From a checkpoint of a small image denoising model.
Model: 5.1M parameters, 32-pixel images, arch unet, norm groupnorm, activation elu, widths [64, 128, 256].
Data: trained on drawn branching plants, 36250 training examples, 42.4 epochs.
Rows from block 5, named by matrix and row number. Rows with one number belong to one channel. Each number is 128 + 32 x the weight over its row's rms, rounded and kept within 0 to 255. All counts start at 0. Numbers have three digits each. After the name is the row's rms in percent of the matrix's.
# convs0: first 3x3 conv (model.mid.0.convs.0.weight, 256x256x3x3), inputs 144-155, a 3x3 kernel for each
# convs1: second 3x3 conv (model.mid.0.convs.1.weight, 256x256x3x3, transposed), outputs 144-155, a 3x3 kernel for each
convs0.121 090:181174154097112117052132156152113121184132141109128098185057094081151164109132102095186122135125117143115084116155146068110167164122083155100136136114109103185137185175115116091125117159101102192070171091110160120114169124159101098130138124142116127120119122153088144105149153186156142079086170159155143135130141118117120140
convs1.121 104:096098212188179121130102075108126138094129088177099123129149133165141150147205184150110167108166177162072097132154066124173132120115132162048086129144064138133083131116159104107167180129107138120155174180071167107159092137131109143160143130157123115111125105152116161132144175130166093115095087171143103129128158160088076118
convs0.122 092:187135160116115121101035154131100127120161114168113136135104140123107119151137180145151151108144111141125155183163174096187149160128128112128116125108169062106189170078138153114111150133109129160141184063156163099187100120110185123137117119102110182111097137096172108105149147177123104136121163101168138177113143127101172160
convs1.122 106:157255184115157100167059110130113108110116088168117078086147128107137122121162126098179155135120115113116086116123198115094187123126091088137162139118077168153196135139104154138115114164093115139182103135080119158156115129141113153094185129175173169103128123148147065112199106168109141105086175177064122138147090160105079099
convs0.123 089:122182131160104076103159099120118139135086128127167140117128135114107171074090120064131138111151154177088161154135125115139145161173162129124108123122117138134102132162092168141093121082110124109166107101111100120110140142102145170093163079136085111106093145134104128112110155139126162116154121153133125131164132168165085180
convs1.123 103:181125130168173087120121116119124073099144060081121163144166148126142171155162128117101129122119161104079153120066132128114138125131047125101111120144115141104126131158111099135122136106162130071147195126116097156146164159136126133103154120160117093145105159105131182163145168154163061170099128189082191144131104138146173101
convs0.124 106:126128165180135116147146163129123129144102165110123116123133156173047132121237128121130141151125101100068111121146115149170155100171116125139112169133170132169141126172094171131098179127103095118122133070085093059107133112095140099083187151120100144098142126166173255156166106106129120146154092152127111149092078133057038091
convs1.124 088:054101161135190119161091146194159172091165113134154146113130143132182154128079100107140105131122087114135109052070107170110163159129135146143176110111103125150149133185049120106192144058126156074181126182139113154126086090090135086145121185175136104158120230180142161090117185157181112109077146116124151168144155126117134146
convs0.125 130:082093096173044138132085089110101144104130135150108120161189172122150125096169157104117126117143104157086148176050110137223009115202057136162132097057226141067173113196126101116146149133144097113136134075149119145124139165139175079155154101147106075104148024135150095096168128111130131179179087124097100121146106141154073120
convs1.125 097:196186139140193102147180181125125078123091143116128167108139134156147111112063166166153106168143074125189150142165128166107124158159101121130075119145112103114144136107103123107132134070107105116144113150172122125125089099122075126104128115119192157167114203109109129114122131115113152155101100125123170089121160145137177170
convs0.126 084:168092173063076141138130124151149143127122106149114116134159160139114118158099127137133151124142133090152098169135141089172151085147113103172108118098152138137157148144154101178115153140080089098134148115147112160082127218122086169155118161129105140130099106132145144119135100163161144171108161140194150115156153169158112059
convs1.126 098:160192158125118132093125063132122065103137120099124101112161147110156103120104158147108173118101076112080113118107206133130132163094108122095122089163150180168133149131093141105155116108150141113132155141072054170171107137154137106134086106155095125089101131085154136091218144191110066113103180130229123121097099152113103121
convs0.127 088:058136113095184135151145117130120105120153138175079108135125122117130106076125045099166146080141153144114155107075125105185142197150129079159148102135144184098140150091114188101167174115139133139094126123122141054124153144135171091113123134126097094153155137035098141080144144225212099098159117106097139100121136092067079192
convs1.127 102:156128128102121144164177159147182075100077101151094095154113134102157168146158158114142130084131172142098112168101099137087119153139183118138098099113143114167125138132083127138118127156170118129134082138098149131127104148180155098132163141130112118129174097112134186105134159119179179088106086103105172125146131109155076154
convs0.128 086:122114192128139094140195134137094128116204126118185157155169062140155114145153153120136174156121093134179128093103074142165126101176086219131117114107101119171117140130089150147096127185067161059070149105128101182109153120121112117135108163129102169111180158106116182198090160137198142153105085081161058136138130132112134143
convs1.128 099:187171112190078114125132123070113090145063096107204131113135181142093132183103075133094139136112109121156077149123148161049110177141140138115120139165124152098079096087155150114119136145122126104152123160151122153119146109114157138175186151124146180095111082140137105132204141173133112086150126160119148185113144110100151165
convs0.129 087:120101098133086106144177112128086120149160151175086109104155144153100154140097135120108131133155108148137159151114104132148149132126101091073110151155151121168108148114127122142125129160137175152131139130069091129153076118166098160136068149149116111189153162090100108199083157069147115121107120105138124132089129169121122134
convs1.129 096:080094101146174136150155114134128069110120110135170130091120112104098119141115115161135122140108128156114101160099126139089078139150082111036093166096136104125199119098135120132115119148117094145217178120124100094106114111204119134116107087139084164085137099083125128161144112149197116100121133130120152112102137190091106153
convs0.130 111:113112139086115131127128147100100135126068116112123153163148138145178152113147117166167092147164144097103104129085124114103133155189117139126135100090118143132115092090170086012067161090143186189076152255095136087137140145139096177092149090143138129114129132118180170155099182097059102150109178096098102088154160143127162165
convs1.130 089:147140119112151164076184151123138130132123151115112120167097099121100080156100090117171109070120116149076111118120158094108153158089108059114138117113146128114111126119091132250146106144120131161092165000088127110143137194090160104123083083110104079088083162147123150137128149105148131156178028129118142150146108133098098121
convs0.131 095:101145093052133133103103101159107134155059154180040146125136178123152101094146129121148091116146096138147132143139149153103144161131141131092130168098120113102149067126106129099180058091159050182086124124130099122106096150138137091197105144110137166107120143097144116111124074172110057159214071181118132119073138108155154170
convs1.131 102:141156110095125199149096154142113140126149139140148134143081162143110134083146075144132112169131099140141129106160160090115074115112152178144162122119046089088128076139133113118109186169137081170116132143134129100086146087150097149153109110161088172090120158158139158156140080192120115186168152206114096134178107181150142129
convs0.132 091:107074094169064089163056093123123093135159070185131139155089141183151079119123174132128128096120090126086132113126131121188147141114163116085105147102152119113173111117106117118182085135141102209147131127120118122145122106141097130160082144097146132100075131166079137109113148162067119100108149131112147092151146118126093149
convs1.132 105:154147067121217120166141149086094088142110153148119115124148102148120129101133077166142150164117101145167151138187154145081125197126067119141147122125099093158118124089172120105119155125165160174111149137161128095146127127137116153145099096108100149150113144138126089087154117160158122193098081148055126079149121142124112138
convs0.133 090:128218129125119150110128168162159069137120139151099151069113134166131145104113131076163123104137144128167123124112145134120124159107092100125155085096118150137123107168105153114108090068166142073163138165164099149081097166114133130186111178077180095133113154155071148181080138102151082144060105128162175139132110129168157122
convs1.133 104:090186157115116108101006040076143120114143041183102103123137141121125110143136184162108148065117177117118123137131094140111111111148088061123101093172099104125140113148187143129109120118147093097111175119109041162159162091178088118037201120164074120126115106121115172119135139113124135122115179181148127131137180099162111100
convs0.134 087:177096116101132168159197079130120120152142097138093202150130117149140183084133144147079112171097094095180146085120128113113116139141124111136138134119121175135099129143138171148110155108174120176133151125112142171101144098084126126168055148146143075132156085116142130145101100144135143052159137156086084135166122120131090175
convs1.134 100:171120023141089121178198112113165079158100108127144165168148159116131113140083136116125112169108104159142226131097145113112133152124178178182099122140106128082121124109165110117155142138119127100132161155108161117158178091129103123151143134141089118109196138104110117161066174097186137162132076151129105166119151109129125164
convs0.135 094:157133120131104125118112020135112113144155108103108153132147181144144111128115155179097113113134135131120136108102096144180126113142088142124106171144093114073153072178197116153116155106100127149117134156133143134142137108117132144101145182094129109092187170146099099128117138147108115089091113173155171089149131113203176087
convs1.135 106:128107084098121073116105052134153151138098162125121106102156090146125168107158130133123155142115153084152119162121149128114081164128126064159110167124137130137117138102120127083139098142111129122137137128100160141164114094110161138099111147103079114187133138076130108107137091074112132097109084049134121115123205179144087094
convs0.136 089:174168210089148096167062161161117175131138141071093119136149104126091142119129140127110129128104153112110157104109119130065112126170103112124182144154079084107135158157165079146169091082171141147118164133099079138173125155127133151133102090162099091128099146104144064178116148153169120096114175101129149072151096171106133131
convs1.136 101:158194117163137139157124090140128180147110134078149084132162133091177114132120111077170154110145127183127132199097139182153107142137114134160185188140096058145065092181182118091146108162130112117197163119080133175119120099090153100097098100143098160108141098166090099148165087109156150118165108134105097117089140123146091104
convs0.137 089:117159113071083177071125195172128191127139083086193122116115143104097155162147103114183133145086142109137136162102145170150129139167112133143130136103138110127128136056174105151141082080124159113150136117150124112166143133136120124119135159098088154164095119179131185195122202136084101097138133098100148143123113076107151151
convs1.137 104:080078165076122130134142195141112146158161073064136094167139082181127113085106111098120161115171094166125110140104109105105104122109104150082166143096075139115117151147133074080122081174162124139142157174130073136135143095146142134138139115106090115132158147120132131145125137135161154096106086104057090155117091139144182131
convs0.138 096:086108112081148056074061074103143154056138129117097147181134097128110143174089110150129099123087136122141175120153129117144141133102171125097116151169126128133125107132162144127068136183110134156139094134152174114123167103131119113109140158194117118109090087123189120101106131104127117154084144138131149143089125153067112182
convs1.138 103:127105132139113186034090120134137143142103132119070129161157108146158084138109129113172143191146125121151072058134066084114122175106112116088107108095064113163176183160059172131158115157162157162085143145143186137102072096117176127101111184066113167128070129207176171103113093122122145069112096120091112158162116135150119169
convs0.139 088:106071128087131189133141119143094157109142125121191122142115133121199091090186085126172147124140136105099165087083137129159139164187122157163143159162124119133167130128131172096125130136149119186112136100126152105174088142163187095135108162122122168123140175100138107102163184085129115162098131112159119112117106144093183138
convs1.139 097:108129093079120142116166128108089105104150131131106099137117090207079128130149122097166119116134123101124087136074143114074120077131143101051065148153101113094125101136159189084082155139128103123085128184201182107154102108118139115087166083169107144094130138085145093167125144131158144152125116081075094118088113116133132151
convs0.140 088:095118135141193119117143091126114138120104164125147130122115143171137104163162128100153134154156110111166126140145193142176138134135136154129130151062150165060116106136128081092099081076190161135142114156137155127068115155161107151085111141163117082118183147131111165161101118154170141102171131060126146126093126160168103161
convs1.140 099:184213124204117096193143080120132098098105100120118083180090050157134112149123146149104126141104118128120125088161105113116104118146131126158094086169101145185092128176147136150165125139102121208141121114154164115100146072113153108161178108126103160164102144142129101136193181086130138105166197196125108146106141123123155099
convs0.141 116:143138126110084179169133107143132118098144064097131149133072160149115105102112072178146132114097109141093114061119165140188126095188122134137136177126120127105102115146124098159165171136128111133078126164168157123143160126140158091155123141085079151127146136164123070096085110141173135105116141069076139101097102084108148120
convs1.141 095:121108123089178127134128121119085119127154166132138124121142122131137136143128091129156122095108150161185062171108051160155140099127159121131113091171073134136138068116143165142116105145118107173109144135134134095094146090122128113111131141068114128103134186134114067127086064168162158098187132143129089123113132096094177131
convs0.142 087:123137130137082153128099127139162145086133092122122096102113126089096136168140172126130133096153144117142087131149149138157180177116089154156139135113151086125143178178158123078082075059127125164133155152084134089086165178126067106156116140079132136162204122079121081084187100110150141133096094149143115113141127141155139148
convs1.142 095:142192151160130118187133124148145125125106131129107123103114080140134159138129119203117098159094124146163132112151125094122098104118080119167175127149155127111073148126050152146093123124124143147107204156192141091072160082117083171146171093109141169139126133083066156155096125146109125098112154129111098108118093110169170138
convs0.143 093:124180149073142113195106120106161139124156103161165139155119094183138131132142119121153161086101140146092123138171079093152107095105098125123106141143141131150078126117095104175166121128115092157154129086119139105171129120097162171123146096088133147122105183172110107118155147170074091088068122158135080110106167142151203202
convs1.143 105:120145102125103168128110149091089174132119104131130132098146122159096124157117162104130135134103178093119109113137102157108112142092140159115147143116125110153133130097148114133148107139148087186104097151113117148173078084089133160111104093117077140152176150144144125116122156144113110139059116125121113155160107122147156097
convs0.144 096:154123102124124116138110172108140111130162108134194051112125111096104155188126159158136151121090134137067121112126150143124137124096144173151158065113157101112072066148112095119118157155120097073146153168120136111079123103147123196132154136128084125102162164190090152094158165071126088142126114127089145114093146130190144109
convs1.144 090:096207128136081117136168161153096169112077108110210141125110146107174160154111112093153169099159106180097083151181125125036123080147181172154186122143146113163096122111059094154157167104223132172100161106115110082130117148118126063107136136175141109163123126111174096120076202116170140106134068099101113118131126078098115121
convs0.145 140:177022052151011110161052113116136113117132124130083127092102176109187110177153079111142098129105147149139127108121112136141115135164091145102085093152135116120125149175104142160127130163065127192121136137136148130158121148086121137128090147143101131129160090118148143119154092133130090148106053169123146084096146133096120136
convs1.145 100:065048054072133035085044074101099150154132096102149097149111149145073122165143152151150134112116183106108121114091153140137116115158152165067087151102113153140159122106108107120149130133115154122109137115126087098145117114126088129135118167100102169164119144137131070147128167121121160123086135080133128138161136120163159136
convs0.146 091:167083146143113168191118123101125179169106186113144113118130144099138181105115126153153157168129123147122079096132182057143172152145097104119148170143135172125150158141121107150130145074052069209139171177057090055120136182041138153142098136148140133088097117165124150076123102156173144122089155132155080144097187122144144103
convs1.146 098:104091086120145106098090057153119130096134119130118123166129120114145177126103151131110129145145131087100111090187092154122075078168150130104098131115100115148156134094121123113185165090103084117150193094077064149162116106147157086119206083110112102162151185125147153118107106083124130104145123142143104074121149182121207097
convs0.147 087:088161060095095089141157148145093125076141116110134153121193082100134150103108135096112186122130157098166089164109123060126131151137136101133083154123150166095194108097130112149153111126129104157121141165138051135124142197085134106127159141123136068172122166145156200082128124091155150129121120140104074181089166120121110142
convs1.147 098:143096117141124109200115147052148175133113167173136074145156133125128078108116170147087152136124150049156124107139157123104096110154143075127091083130076116129155106104124077105150116144145099186181145101102157096133126138103101137149137134105142093125109107153109174094117165141117084114146147084098163070113148140050204163
convs0.148 121:083175158157194118059105066140085151164185167130157150162100038105116101126143192135136132136143192119142124131088224103078076102104072076160081096212155112150107088131092110123101114158161107210141128122093130073095082145181085177120113190168115123160102153141095093153076157093124216177152150127116137115123165114160123101
convs1.148 095:169136130127100100105094138096121133124126100178090077045121125160131162172109064132127132121116134140131133100090166118189127136104132143084157150102128082100149065059115117102186157158154144123103140131154127150157135056105181085179173105114084119173125108167120121124131119143104076111174145106129137124173109136081142150
convs0.149 104:174070177112132109113104125134080119139119149109167142140110114202169153084169140124181121156181084152146137122119108126163125124144104138111114124130144118122069102124127104072156148086103164134094160239096212230144079121097151129135132137118118044142075103049077104107096102139111166117130069099104155139139125129085138109
convs1.149 089:131160129153135172114182085117103128143157109173171151156152172107064053153144178097177169116089107101139117171103134103022121148060129154109135156093159112131172133110156103152149180086116076074115153014072132130166168107157119141116137134147120160180136148186096150098148169122122098073150126157157108138101160132184100127